Rows from block 4 of a small spectrogram enhancement model, named by matrix and row number. Each number is 128 + 24 x the weight over its row's rms, rounded and kept within 0 to 255. All counts start at 0.
After each channel's rows are labels from the 100 clips, of 14976, where the channel reaches its highest value: "strongest on" is what is common among them. Only what is clearly more common there than usual is listed. The data: simulated sounds of rotating machines with and without faults. In brackets: how many of the 100.
# conv: 3x3 conv (model.enc.2.0.conv.weight, 256x256x3x3, each kernel summed), inputs 128-255

conv.28 [ 93 137 125 127 136  92 130 111 151  96 114 127 120 135 168 116 129 120 135  61 144 155 126 122 133 146 123 131 153 114 128 136 134 122  88 121 117 122 179 126 131 116 126 121 131 134  61 121 116 131 122 120 114 131 187 209 136 142 139 133 119 155 112 178 156 117 133 122 117  95 136 145 136 122 133 120 136 128  75  71 123 130 189  94 105 129 183 119 144 134  99 179 122 143  71 131 182 163 118 181 140 111 198 128 174 160 145 117 114 128 133 108 115 169 123 126 140 165 133 135 119 128 127 123 118 123 123 191]
strongest on: muffled (low-pass) (89); fan (36)

conv.229 [117 112 118 152 148 116 116 102  83 115 174 136 157 140 100 144 122 156  89 122 153 122 158  97 152 150 153 146 154 155 121 108  74 127 119  92 126 135 139 100 158 116 163 125 129  92 124 105 121 142 150 112 116 119 131 124  78 138 174 119 148 117 105 115 138 144  84 106 127 113 143 116 110 103 134 101 120 128 129 126  98 132 106 178 136 145 130 124 153 107 110 112 120 119 147 129 141 139 110 123 109 122 124 122  94 111 136 148 132 168 143 155 115 139 146 116 156 114 134 104 115 139 101 102  91 109 174 130]
strongest on: conveyor (60); muffled (low-pass) (45); compressor (35)

conv.140 [138 100  86 134 120 145 173 131 101 128 171 166 153 164 124 121  79 179 114 134 144 132 154  98 159 130 123 135 132 128 113 122  95 125 117 109 108 155 131 140 169 133 143 106  99  96 138 129 153 103 116 134 121  94 130 107 108 151 144 149 144 132 102 118 166 155 110 121 142 118 163 103 157 129  90 104 128 155 152 133 166 119 104 170  99 149 130 124 136  99 129 115 110 142 139 138 132 135 116 121  91 102 105 152 107 129 150 146 128 136 131  98 141 115 165  98 163 120 147 128 108 161 121  91  93 146 182 124]
strongest on: thin (high-pass) (52); pump (41)

conv.247 [138 152 134 121 122 152  96 137 138 139  95 111 140 122 122 127 160 113 142 167 131 125 104 124 114 105 156 143  93 131 129 128 149 133 197 135 144 103 101 122 105 127 120 127 146 142 165 126 130 134 128 127 136 128 100  58 132  99  90 124 113 123 140  87  89 107 128 132 101 163 120 133 132 115 136 143 140 109 145 173 120 149 106 117 114 114  76 133 119 154 153 104 132 130 155 112  96  95 122 107 186 185  99 101 120 124  88  96 139 112 128 114 137  91 113 163 111 124 128 146 136  93 151 149 151 112  92  73]
strongest on: state: faulty (90); air leak (83); conveyor (32)

conv.122 [124 110 147 152 176 122 134  81  82 117 149 167 133 138  83 117 128 147  74 144 137 116 160 104 165 136 159 107 140 145  97 102  83  95 153 109 137 148 123 101 143 106 157 124  97 102 146 127 110 145 145 124 113 140 116  97  75 111 159 152 117  98 105  85 123 133 119 117 157 108 139 113 117 122 125 125 131 146 138 143 131 158  93 158  89 136  99 132 154 109 110 100 102 126 172 124 123 128 122 111 100 156 110 105  73  92 133 139 135 173 138  93 104 134 153 138 127 106 114 104 117 162 104  90 123 113 161 102]
strongest on: conveyor (67); muffled (low-pass) (43); air leak (42)

conv.2 [118  69 142 130 149 108 142 112 120 125 139 172 142 116 115 150 108 181 104 118 115 122 170 138 154 125 134 100 145 171 110 105  79 147 152 144 132 162 137 132 141 112 162 143  88  95 126 140 149 125 152 137 126 115 128 135 124 119 139 116 166 105 137 116 132 186 111 139 168 106 115 132 108 142 122 123 108 152 114 120 142 130 133 129 150 138 121 165 137  95 118 127 127 115 137 112 133 147 160 130  77 137 137 131 123 112 154 178 125 148 122 142 144 150 175 135 120 121 123 107 141 170 123 106 145 137 191 128]
strongest on: conveyor (99); muffled (low-pass) (78)

conv.185 [131 133 140 132 112 151 112 149 166 135  89 137 132 122 137 135 150 108 138 172 135 134 127 131 132  90 148 131  90 136 111  97 133 123 187 155 134 102 105 115 103 144 139 135 135 136 165 138 118 127 137 134 129 141 102  63 161 107  65 122 125 128 137 108  96 106 114 135 125 164 121 146 129 109 123 172 128 127 144 172 125 155 115 111 135 116 100 140 128 153 162 108 131 130 134 106  98 101 124 110 165 162 101 115 135 128  99 108 123 124 137 126 120  87 122 167  96 134 132 141 142 121 155 115 162 124 107  79]
strongest on: air leak (42); fan (33); text has "thin" (30)

conv.77 [134  74 153 133 134 146 128 125 141 138 122 157 155 124 104 160 125 158 107 161 126 118 180 122 144 107 154 137 107 153  96  79  66 150 151 143 124 125 115 110 121 125 198 144 113  98 155 131 135 131 165 126 133 122 109  90 127 122  97 100 142 115 135  98 124 142  63 125 162 146 119 136  99 126 138 150 126 159 149 158 115 145 105 141 154 137 114 149 138 122 154  97 132 103 145 108 104 120 131 109  87 134 105 127 110 107 128 153 125 153 120 165 132  98 147 141  99 113 136 104 137 165 142  95 151 120 172 101]
strongest on: conveyor (66); muffled (low-pass) (45); thin (high-pass) (44)

conv.214 [101 113 171 102 156  97 124 105 178 122  84 116 136 120 163 153 130 146 143  90 113 139 137 149 128 135 136 118 141 167 137 130 115 184 149 152 129 132 152 140 119  97 127 154 113 130  98 137 162 114 133 142 129 111 149 181 149 113 114  81 150 122 151 139 123 152 129 128 122 111 107 155 115 145 148 120 119 119  86 109 130 126 212  60 187 128 140 155 132 120 109 156 131 112  85 110 149 142 158 157 129 144 189 127 195 150 133 143 127 100  94 174 168 158 135 153 115 153 135 120 135 119 143 148 160 130 132 152]
strongest on: compressor (61); muffled (low-pass) (52)

conv.230 [151 165 103 145 117 148 130 132  99 134 162 109 111 121 132 116 129 101 128 127 135 117  82 116 107 157 113 155 122 106 133 157 187 104  90  89 134 134 115 120 153 135  78  98 157 139 123 105 113 139 107 144 125 138 131 134 107 136 156 147 101 136 100 141 126  87 169 125  79 128 138  88 134 124 129 108 136 116 148 125 131 120 111 157 137 121 133  70 121 150 126 128 112 142 126 166 130 112  86 120 165 119 120 122 118 131 115  82 144 124 132 125 111 115 103  89 152 119 130 131 128 102 102 137  62 123  98 136]
strongest on: thin (high-pass) (73); pump (36)

conv.216 [132 127 123 148 134 130 129 119  88 122 188 140 133 132 122 102 118 145 106 122 143 128 124  97 141 149 128 140 142 108 109 140 132  91 114  83 127 145 128 117 169 123 124  90 130 110 123 117 133 145 115 130 120 113 135 129  99 133 178 162 113 128  84 126 140 120 143 120 113  99 163 101 135 118 116  95 136 134 133 123 136 139 114 161  84 123 128  96 135 137 112 125 111 150 136 154 137 131  90 125 133 124 124 126 109 124 132 108 133 131 140  81 123 138 144 102 167 122 140 133 118 135  87 112  47 130 144 131]
strongest on: conveyor (90)

conv.226 [132 165  87 118 123 120 145 129 124 145  62 106 119 152 129 117 111 120 161 127 125 120  68 135 118 124 123 126 116 113 169 161 183 105 186 122 131 136 115 148 133 125  46 125 123 152 142 140 123 111  84 127 141 123 117 108 125 124 112 148 120 113 145 110 109 114 197 113  88 145 149 133 155 150 134 101 144 101 112 140 149  92 129  76 128 144 104 149 101 124 125 126 145 131 144  99 112 105 137 116 178 158 123 137 127 128 108 120 137 105 114 124 128 127 118 177 155 119 138 135  99  90 161 163 154 136  92 105]
strongest on: piston engine (53)

conv.142 [157 138 123 130 116 159 117 137  76 139 179  95 138 128 104 134 118 140 120 148 136 109 110  99 100 149 122 177 122 117 138 143 136 149 104  77 124 135 113 118 165 141 122  92 162 119 144 103 134 130 114 127 131 108 116 103  83 145 153 107 133 130 107 114 132 114 124 115  94 137 153  82 127 127 146  94 135 115 163 145 114 112  86 187 144 132 120  80 119 144 140 101 125 138 151 163 122 111  75 107 143 111  99 134  84 113 117  97 156 109 126 148 130 102 120  86 164 106 155 129 121 105 111 152  63 128 130 116]
strongest on: thin (high-pass) (99); fan (40); conveyor (33)

conv.220 [ 97 134 139 131 118 113 116 138 218 110  69 124 120 105 166 126 150 109 149 108 130 154 141 138 112 137 132 151 130 125 106 126 116 115 111 143 133  98 152 125  98 120 159 125 155 132 100 109 139 144 143 125 122 133 151 163 170 124  97 141 104 151 131 154 133 107  86 152 120 134 109 181 114 126 133 141 123 139  98 115 127 155 186  58 107  94 155 130 137 157 136 158 122 135  79 125 149 143 115 159 147 119 169 118 192 153 130 104 111 120 134 117 127 128 112 142 107 171 119 148 156 134 151 128 141 113 111 154]
strongest on: compressor (42); electric motor (37)

conv.21 [131 120 136 132 132 141 115 129 145 139  81 152 137 136 123 134 152 122 137 166 122 126 127 130 144  99 167 120  93 141 119 107 120 106 213 148 137 105 101 120  98 126 150 147 122 134 160 139 122 136 138 123 142 134 100  76 136  99  88 140 115 120 153  95  95 122 107 129 125 168 126 146 113 123 122 154 145 133 137 170 125 154 117 108 101 120  93 157 125 132 145 108 137 105 147  92  90  90 142 105 167 185 110 108 123 121  90 123 127 132 128 104 123  95 132 184 100 122 120 132 127 136 164 116 167 113 111  81]
strongest on: state: faulty (95); air leak (91); piston engine (34)

conv.16 [142  90 141 144 130 147 133 132 102 146 149 163 149 135  81 147 115 161  99 158 114 102 159 113 168 102 142 116 112 155 109  89  89 124 145 138 125 147 110 109 136 144 159 140  97 100 159 146 128 122 149 127 143 125 101  89 112 124 120 123 160  96 135  96 123 166 107 112 164 142 139 116  99 127 131 146 134 142 154 149 124 133  83 167 149 153 106 143 123  97 149  83 133 105 175 118 108 114 138  96  92 134  97 131  76  78 124 160 135 160 130 149 129 104 159 131 110  95 131  89 117 157 122 100 135 136 168 100]
strongest on: conveyor (88); thin (high-pass) (40)

conv.19 [102 111 144 123 143 102 128 115 171 127  53 127 146 118 136 154 125 145 146 122 126 130 138 150 125 119 143 114 131 156 137 125 113 157 171 160 133 120 133 131 105 109 128 158 116 125 130 134 149 126 137 144 130 117 124 133 148 114  98 106 156 111 161 115 114 158 123 130 137 134 111 190 113 134 118 131 110 124  97 132 133 118 160  50 181 132 118 183 131 109 120 132 135 109 123  87 125 129 168 130 123 153 149 126 156 126 127 161 121 118 115 172 159 143 138 174 116 131 130 116 135 125 168 137 190 122 134 124]
strongest on: muffled (low-pass) (69); piston engine (44)

conv.174 [163 178 151 141 113 162 121 143  89 150 159  95 124 146 114 119 141 101 124 154 124 100 101 128 132 132 123 116 107 166 160 145 170 123 114 110 149 143  92 107 135 140  79 144 124 155 152 127 105 151 141 103 132 159 107 102 116 117 134 133 157  99 136 122 104 145 179 106 104 147 105  80 102 102 150 122 134  88 167 145  77 117  87 166 160 156 113 112 112  90 142 108 137 102 147 137 103 101 142 105 150 129  90 127  98 102 103 133 160 161 149 156 122  97 136 119 133  97  82  87 122  92 110 132 100 127 101 109]
strongest on: thin (high-pass) (74); pump (43)

conv.57 [142  90 115 116 126 144 118 134 131 151 111 122 166 121 124 134 104 178 135 137 121 124 133 114 107 142 137 174 108 122 113 151 114 135 150 119 121 139 120 133 151 112 140 105 148  98 141 118 215 119 108 140 145  65 118 109 121 134 116 122 134 135 137 110 130 131 104 132  94 143 156 125 133 143 142  93 138 141 139 150 145 111 130 118 144 130 116 133 105 153 144 119 132 145 132 130 124 116 114 121 146 129 120 141 127 127 119 109 141  73 105 130 192 102 134 128 147 127 179 158 133 123 153 153 129 131 153 113]
strongest on: compressor (88); speed: fast (63)

conv.97 [136 171 101 141 113 159  87 137 152 128 118  86 155 127 122  93 166 108 129 164 164 126 151  89 120 137 163 172 111  79 129 134  96 127 125 105 151  90 111  91 109 124 145 111 178 142 145  90 127 140 148 107 117 138 114  93 120 109  97 135 114 132 113 114 111 102  98 117  90 157 120 128 126  80 134 118 133  92 165 170 102 158  99 148  96 107 125 123 140 154 144  97 107 141 121 123 113  99  93 107 160 133 104 100 121 119  92  91 147 149 168 105 117  84 133 138 137 122 102 136 128  93 140 130 109  96 110 107]
strongest on: compressor (36); fan (36)

conv.12 [133 124 124 129 126 146 111 132 146 143  81 135 144 125 123 135 152 125 143 169 126 124 128 126 124 100 166 136  94 135 116 115 120 112 210 142 136  99 102 121  98 126 153 139 141 132 162 130 136 136 140 130 141 124  99  76 136 102  86 138 112 126 149  98  94 113  95 137 116 170 125 144 115 119 123 149 143 131 142 174 125 150 116 106 111 113  93 154 121 149 149 107 138 116 146  96  90  90 135 103 172 179 109 111 124 121  85 111 131 119 129 116 134  92 130 184 104 124 132 141 139 124 164 128 167 112 111  86]
strongest on: state: faulty (93); air leak (89); piston engine (33)

conv.154 [135 165 134 136 126 138  93 131 107 127 125  98 137 123 129  73 138 127 130 122 145 131  99  99 110 145 132 149 118  93 129 200 168 125 135  96 153 137 121 118 148 115  62  96 148 124 131 114 161 122  92 114 120 103 131 120 114 107 128 134 114 122 110 117 117 103 183 126  48 118 146 113 151 112 144  88 137  98 132 129 124 130 127 121 112 131 110 102 116 152 125 136 107 169 134 145 135 119 105 132 190 149 124 108 124 129 116  59 149  93 153  89 156 120 133 125 159 134 139 156 122  77 122 165 110 121 109 120]
strongest on: state: faulty (93); air leak (82); conveyor (33)

conv.40 [143 116 160 133 141 146 127 119 112 141 118 152 129 134  93 137 136 130 115 173 116 110 133 126 158  93 156 106 109 153 125  85 114 129 181 136 138 134 102 120 122 132 140 144  95 127 176 151 106 137 145 127 138 146  92  45 113 109 110 123 130 100 137  71 103 142 128 115 155 154 121 118 116 129 133 153 130 131 158 173 124 150  77 143 112 135  69 139 127 103 144  88 127 100 180 114  96 106 139  92 113 171  81 109  86 101 110 147 136 155 124 121 114 101 137 151 110 100 110 100 118 144 135 113 150 120 134  63]
strongest on: state: faulty (88); air leak (71); piston engine (32)

conv.43 [146 128 151 116 112 161 128 147 137 153 109 135 119 136 116 144 142 113 140 180 110 121 107 133 142  70 137 112  87 148 139  80 141 139 178 151 128 122  94 131 110 159 127 145 109 145 171 158 101 129 132 128 153 149  92  54 139 117  83 111 127 121 151  98 101 129 131 113 148 180 121 128 128 134 137 172 139 115 158 175 119 132  92 131 123 132  90 137 110 119 169  95 148  96 153 114  83  87 139  98 132 159  91 122 113 118  97 140 128 139 116 124 110  80 116 151  99 112 114 113 117 126 147 127 155 132 107  75]
strongest on: air leak (53); thin (high-pass) (36)

conv.183 [125  72 146 137 143 117 131 114 109 130 151 169 153 119 118 144 103 194 105 120 121 122 160 117 157 131 133 119 143 174 110 110  86 148 136 124 126 167 134 124 159 119 158 132  97  86 124 134 158 131 145 133 130  99 132 136 113 126 154 116 170 114 126 119 138 184 116 125 156 106 133 121 109 133 121 108 113 144 121 120 125 129 129 140 146 137 126 148 132  95 118 128 124 119 136 126 137 141 143 127  85 127 134 135 120 117 146 166 130 142 128 136 155 144 176 121 140 118 137 108 130 161 116 110 117 141 208 132]
strongest on: conveyor (98); muffled (low-pass) (61)

conv.50 [ 71 100 120 146 145  80 137 104 177  96  86 157 147 126 147 125 123 147 122  97 152 149 182 120 143 147 151 143 154 121  91 110  71 108 122 128 121 110 169 116 118  99 188 126 130  98  94 105 142 128 148 131 114 114 156 168 134 135 128 146 130 139 116 144 147 131  68 134 133 112 134 177 121 112 121 128 121 161  76 107 140 143 181  72 118 126 156 152 164 126 107 151 115 129  95 107 157 159 122 158 118 120 177 128 166 141 148 139 110 141 137 124 127 157 144 152 124 154 138 126 139 162 142  90 140 107 159 158]
strongest on: piston engine (77); muffled (low-pass) (41)

conv.138 [132 109 158 147 170 131 133  93  93 126 136 169 133 135  83 122 132 141  86 158 128 112 156 112 170 119 160 103 129 150 101  95  89 100 167 119 139 144 110 107 133 113 151 130  92 109 158 136 111 146 144 127 120 146 106  78  89 105 139 148 120  95 118  74 116 139 126 120 160 122 129 116 116 124 122 139 130 141 150 155 134 162  85 152  92 131  84 137 147 107 121  96 109 118 182 121 111 121 130 101 101 164  96 102  77  90 124 143 135 168 134  98 107 121 150 144 118 103 110 101 118 160 116  94 135 113 153  88]
strongest on: air leak (70); piston engine (40)

conv.165 [136 173 132 130 132 143  92 123 108 126 121  97 130 120 106 106 155 104 128 154 143 121  99 114 106 126 150 139 115 109 137 146 160 133 163 109 158 118 110 107 123 125  94 115 146 145 162 115 114 136 125 127 115 136 105  61 111  98 115 122 107 110 112  73  94  93 151 127  90 139 123 116 139 108 148 124 131  98 148 167 117 147  92 133 111 117  64 113 131 149 133 104 109 148 183 131 118 109 107 103 171 165  94  97  95 111 109  90 155 118 145 116 124 109 106 137 134 117 123 145 134  87 126 147 127 106  97  72]
strongest on: state: faulty (83); air leak (71); conveyor (31)

conv.237 [128  89 128 155 142 125 127 113 101 123 191 157 154 119 113 132 113 175  79 124 135 122 177 104 148 142 139 134 150 139  96 117  74 110 115 103 128 147 134 108 160 118 169 115 117  79 125 121 145 147 154 127 120 106 132 135 104 131 168 146 152 116 102 123 142 158  99 127 144 100 141 110 103 117 119 107 117 154 133 123 114 141 119 169 128 142 133 130 144 110 117 120 112 127 133 133 137 143 116 124  90 117 125 129 110 112 148 148 133 157 143 128 138 140 169 107 146 115 133 108 131 162  94  89  87 128 202 135]
strongest on: conveyor (99)

conv.172 [115  86 133 134 141 116 124 114 145 124  71 177 151 152 130 127 125 152 132 142 134 137 135 109 176 115 175 126 117 134 108 122 101  95 217 133 120 113 126 123 114 108 161 134 112 111 137 132 135 121 120 116 132 111 124  94 126 114  99 144 126 128 140 101 119 142 102 106 112 151 159 152 129 126 126 123 146 145 117 150 135 142 132  96  89 141 104 162 136 121 125 120 132 123 138  90 114 109 134 121 162 185 131 115 131 129 107 125 123 130 121  87 129 120 151 192 124 134 142 133  99 145 169 109 164 110 138 102]
strongest on: piston engine (51); muffled (low-pass) (49)

conv.81 [146 118 153 116 109 165 134 154 150 158 109 140 116 132 126 151 134 116 139 181 103 124 121 137 141  54 129 111  82 154 134  61 131 144 163 162 120 121  99 136 108 161 143 148 110 141 162 160 104 127 139 135 156 151 100  72 149 125  77 107 127 129 151 112 115 132 117 120 168 181 117 132 126 140 129 185 134 129 159 163 125 133 103 131 130 129 108 137 112 121 176 103 150  92 138 116  85  95 140 106 116 141 100 132 122 126 107 146 120 140 109 133 110  75 115 144  85 118 113 114 123 140 147 124 159 138 114  92]
strongest on: thin (high-pass) (46); air leak (42)

conv.72 [115 120 138 114 124 112 128 125 138 123 130 120 142 139 176 126 108 157 143  81 131 150 107 117 141 136 112 142 138 133 140 141 150 149  94 120 102 142 160 143 147 125 105 122 123 128  59 133 160 113  98 127 133  91 181 203 133 154 139 113 154 154 127 181 170 150 152 104 107 107 157 130 148 131 134  99 140 110  99  81 119 104 178 108 137 143 183 123 120 123 111 174 137 134  74 133 167 141 127 165 138 106 181 150 175 169 135 122 121  98 121 125 163 150 140 115 157 153 159 136 103 109 130 145 112 144 133 210]
strongest on: muffled (low-pass) (69); fan (33); compressor (29)

conv.129 [ 82 118 122 139 135  94 127 120 191  93  85 155 121 124 152 131 146 114 128 102 135 149 175 134 134 132 144 124 145 132  92 107  88 108 116 148 132 103 161 115  97 114 187 131 134 117  97 118 116 143 161 124 114 149 155 171 159 120 111 146 105 144 121 154 138 111  75 149 148 112 109 172 110 117 123 156 122 163  87 103 133 166 179  83  94 112 157 141 163 141 117 155 117 130  85 116 153 160 125 161 122 123 174 112 172 141 147 124 107 153 140 107 101 152 125 148  96 161 110 132 151 166 140  90 149 109 131 158]
strongest on: piston engine (66); muffled (low-pass) (61)

conv.254 [140 150 119 144 136 153  99 124 111 119 131 111 143 105 111  88 151 126 105 140 144 126 144  88  94 161 147 175 115  87  92 162 120 112 126  92 153 120 119  95 138 112 140  78 172 107 140  92 163 142 131 122 112 110 124 106  99 109 125 141  85 130  93 108 118  66 114 156  85 123 126 110 127 108 146 104 137 138 153 145 129 160 111 143 101 105 110  97 134 183 136 115  93 174 142 152 130 120  71 121 152 136 109 100 109 114 122  54 154 109 155  99 136 100 124 122 136 132 139 161 158 114 117 133 102 109 121 109]
strongest on: state: faulty (86); air leak (73)

conv.161 [127 147 155 143 108 154 110 152 162 126  95 139 126 124 140 121 149  99 133 164 140 142 127 124 138  87 143 123  86 147 112 101 144 129 182 154 140 112 115 108 109 146 125 134 134 136 160 141 115 120 139 129 121 143 104  64 166 105  59 117 128 122 122 115  99 109 129 137 122 152 123 144 131 105 128 173 120 127 141 168 112 157 117 108 143 122  95 133 131 147 160 114 120 138 132 116 107 115 121 113 171 160 106 116 137 130 112  99 127 123 143 127 122  94 122 161 103 142 133 143 145 126 149 111 164 121 103  79]
strongest on: air leak (41); fan (33); text has "thin" (31)

conv.182 [119  89 154 106 137 108 153 121 126 133 129 158 124 140 141 146  91 177 130  89 101 142 118 144 161 111 105 100 132 168 132 127 139 156 144 153 111 184 149 166 158 122 106 141  78 118 106 166 169 106  98 147 141 103 153 161 137 133 127 108 156 123 143 132 149 173 173 120 136 102 144 129 149 170 117 109 124 133  95  93 165 102 166 102 147 137 132 147 111 106 118 159 142 126 120 129 149 141 163 152 113 133 164 152 149 139 148 153 107 103  94 131 166 153 157 123 129 142 150 131 108 140 125 135 144 166 149 146]
strongest on: piston engine (62); muffled (low-pass) (36)

conv.158 [ 98 146 104 141 140  96 144 118 138  78 117 160  73 140 137 111 140  90 115  99 135 139 127 132 146 137 121  94 161 120 119 130 140 105 104 124 140 128 149 121 119 129 128 116 118 135 102 127  60 133 133 116  95 185 153 163 136 119 141 141  97 129  94 151 133 105 145 142 144  88 120 139 126 131 127 150 120 153  95  94 123 152 150 112  90 128 145 110 160 125 100 153 109 150 110 141 158 170 117 153 131 131 154 108 144 128 159 115 116 171 141  84  48 170 122 127 117 146  94 130 130 163 106  99 122 120 109 153]
strongest on: muffled (low-pass) (55); piston engine (50)

conv.196 [143 139 135 114  96 173  99 164 170 147 102 103 146 126 133 139 152 113 152 182 132 129 130 126 117  88 144 154  80 125 129  93 119 157 139 154 135  95 102 114 100 155 154 134 155 148 159 131 129 122 142 129 146 131 100  76 160 121  62  94 124 140 143 118 113 107  89 123 126 179 118 139 125 110 137 170 137 113 168 176 115 142 106 128 137 114 114 132 119 155 177  92 142 121 123 116  95  92 117 105 147 130  99 123 134 130  91 105 133 115 128 145 134  65 113 146  95 125 127 134 137 107 160 137 147 122 103  95]
strongest on: air leak (51)

conv.157 [ 99 102 146 133 175  79 146  82 140  88 118 161 109 143 129 130 125 125  94 103 113 119 155 143 182 126 148  71 152 155 118  97 105 131 164 154 137 151 149 123 122  93 140 157  70 120 106 153  97 113 137 113 111 160 141 164 132 101 139 106 141  98 127 132 123 154 139 115 174  77 117 140 111 138 145 150 132 143  81  93 131 145 154 101 134 147 133 157 159  95  88 153 121 115 120 111 134 149 162 135  91 161 167 117 140 118 151 166 122 151 129 125  98 191 152 163  94 132 106 100 112 159 111 104 161 127 147 144]
strongest on: piston engine (99)

conv.69 [141 101 116 145 135 142 140 122 111 134 177 157 134 125  98 149 115 139  81 152 121 108 192 126 142 115 137 112 130 150 108  78  63 124 120 133 124 140 120 115 143 134 186 138 108 101 144 133 113 137 168 129 132 148 112 113 112 133 141 135 137 117 117 116 134 140  79 137 182 128 109 107 107 126 124 147 121 160 157 143 124 139  98 187 144 142 126 134 142 100 138  98 127 103 142 132 117 133 136 109  64 111 104 135  97 102 146 174 131 181 134 162 102 117 141 111 109 106 113  91 144 177  99  78 121 131 187 119]
strongest on: thin (high-pass) (59); conveyor (55); compressor (35)

conv.82 [110  98 163 131 140 112  93 115 150 113 132 111 174  98 132 140 129 181 120 119 148 133 173 102 118 168 150 173 154 144 114 141  71 170 113 105 135 118 145 112 135 101 175 120 159  97 116  85 184 137 154 119 115  83 138 142 112 130 141  92 168 131 124 129 136 166  72 126 113 124 120 139  96 106 130  87 103 119 119 131  81 137 147 126 164 128 141 139 147 124 116 126 114 131 110 125 144 144 115 133 113 117 144 121 137 129 138 135 133 119 140 163 179 135 162 120 151 134 142 124 139 133 135 125 108 107 180 140]
strongest on: compressor (96); muffled (low-pass) (31)

conv.88 [152 156 121 128 104 151 129 150 107 141 166 109 107 113 132 117 121 111 134 128 121 124  81 120  99 134  93 146 115 105 133 149 190 113  84 106 123 142 117 137 149 154  86  90 148 141 126 128 125 141  98 139 136 129 130 131 125 147 144 149  94 143 106 141 135  85 170 136 100 124 139  99 136 141 123 119 141 124 146 123 134 113 114 150 114 114 133  50 105 159 137 130 131 147 127 193 129 117  83 124 152 108 118 143 122 134 122  83 135 106 127 103 123 114 110  65 143 124 141 146 135 110  99 147  66 148 100 133]
strongest on: thin (high-pass) (90); fan (30)

conv.202 [142  95 129 154 130 145 125 127  98 137 185 139 153 128  84 133 109 175  80 150 129 104 162  98 148 125 138 142 130 127 116 102  74 126 117 111 127 146 121 103 161 135 167 121 122  91 143 123 126 135 144 119 134 112 115 108  93 138 143 119 158 112 118 109 136 155  90 106 147 136 151  99 102 124 142 121 129 132 155 145 107 127  88 198 144 155 123 124 131 107 139  94 128 118 152 133 121 124 113 107  88 110 101 133  72  91 130 150 145 158 139 156 129 111 161 106 141  98 140  97 112 147 107 109 104 129 189 117]
strongest on: conveyor (95); thin (high-pass) (39)

conv.79 [177 121 147 126  88 177 104 178 131 175 155  99 148 106 127 120 124 153 144 170 100 106 110 113 119  95 115 144  91 124 137 115 143 154 111 140 126 149  88 127 133 165 107 127 132 132 155 148 162 135 110 122 161 105 100  96 142 137  89 108 156 135 160 125 121 155 147 115 138 171 132  92 112 125 142 136 131 100 187 159  99 118  94 171 155 127 125 118  84 125 183  99 149 111 130 146  91  88 130  98 117 106  88 145 118 125  99 132 150 101 138 138 169  72 142 103 111 105 139 118 125 110 138 161 124 153 129 113]
strongest on: thin (high-pass) (100); pump (45); fan (40)

conv.105 [141 141 123 125 133 143 106 127 123 144  88 103 142 100 111 118 147 132 136 148 121 112 109 122  88 134 144 159 100 123 123 159 146 115 189 120 147 118 104 124 121 108 112 115 157 124 161 117 172 139 120 135 134 104 100  89 119 104 112 142  96 116 138  97  95  98 132 155  85 144 125 129 124 136 141 113 135 124 138 161 135 138 116 106 119  97  89 133 109 169 139 110 125 145 152 123 107 101 119 109 196 167 107 115 117 114  97  91 151  80 125 115 164 105 121 168 133 121 147 169 156  98 155 166 147 117 101  91]
strongest on: compressor (63); air leak (56)

conv.233 [143 185 143 150 114 144 130 141  94 128 142 106 108 162 124  72 139  92 118 130 137 115  89 111 136 136 118 116 120 121 158 156 180  96 106  95 158 144 114 105 138 139  62 118 123 147 132 123  93 147 117  91 119 159 129 118 113 119 133 160 120 108 107 128 117 116 189 105  98 129 126  90 128 105 160 115 135  92 143 125  87 128 106 148 110 154 123  95 121 102 130 125 116 135 136 148 129 117 114 123 155 128 114 118 106 109 119 106 155 163 170 104 100 115 129 117 151 117  97 110 105  96 103 132 100 126 103 126]
strongest on: thin (high-pass) (52)

conv.60 [100 114 135 113 136  98 135 115 160 119 105 125 140 132 175 141 113 152 145  79 129 164 124 136 137 130 122 122 141 142 140 135 132 154 128 140 113 137 169 146 131 114 115 138 115 129  68 135 153 117 113 138 129 105 178 198 144 139 124 109 154 137 140 156 150 156 142 116 122 111 137 152 140 135 122 112 122 119  80  86 128 106 235  79 156 140 167 149 129 114 110 181 137 126  81 115 158 147 148 171 128 125 219 143 197 165 140 143  99 109 115 144 159 156 139 138 139 166 144 130 115 120 143 137 143 135 137 181]
strongest on: piston engine (71); muffled (low-pass) (31)

conv.255 [110 149 105 117 127 114 136 134 146  93 114 139  62 133 137 125 147  74 132 112 121 137 122 143 114 131 113 113 143 120 127 128 156 119  86 128 137 114 139 134 110 143 130 115 140 148 111 125  76 131 135 123 104 192 145 153 141 123 129 138  68 154 105 147 131  75 132 153 134 111 104 140 131 138 140 162 127 148 115 112 131 149 146 113  86 115 139  83 144 152 121 150 120 143 106 161 151 159  97 156 143 117 142 112 145 138 140  94 121 154 118  98  62 145  87 119 104 149 102 144 146 145 109 111 112 122  92 143]
strongest on: muffled (low-pass) (80); conveyor (58)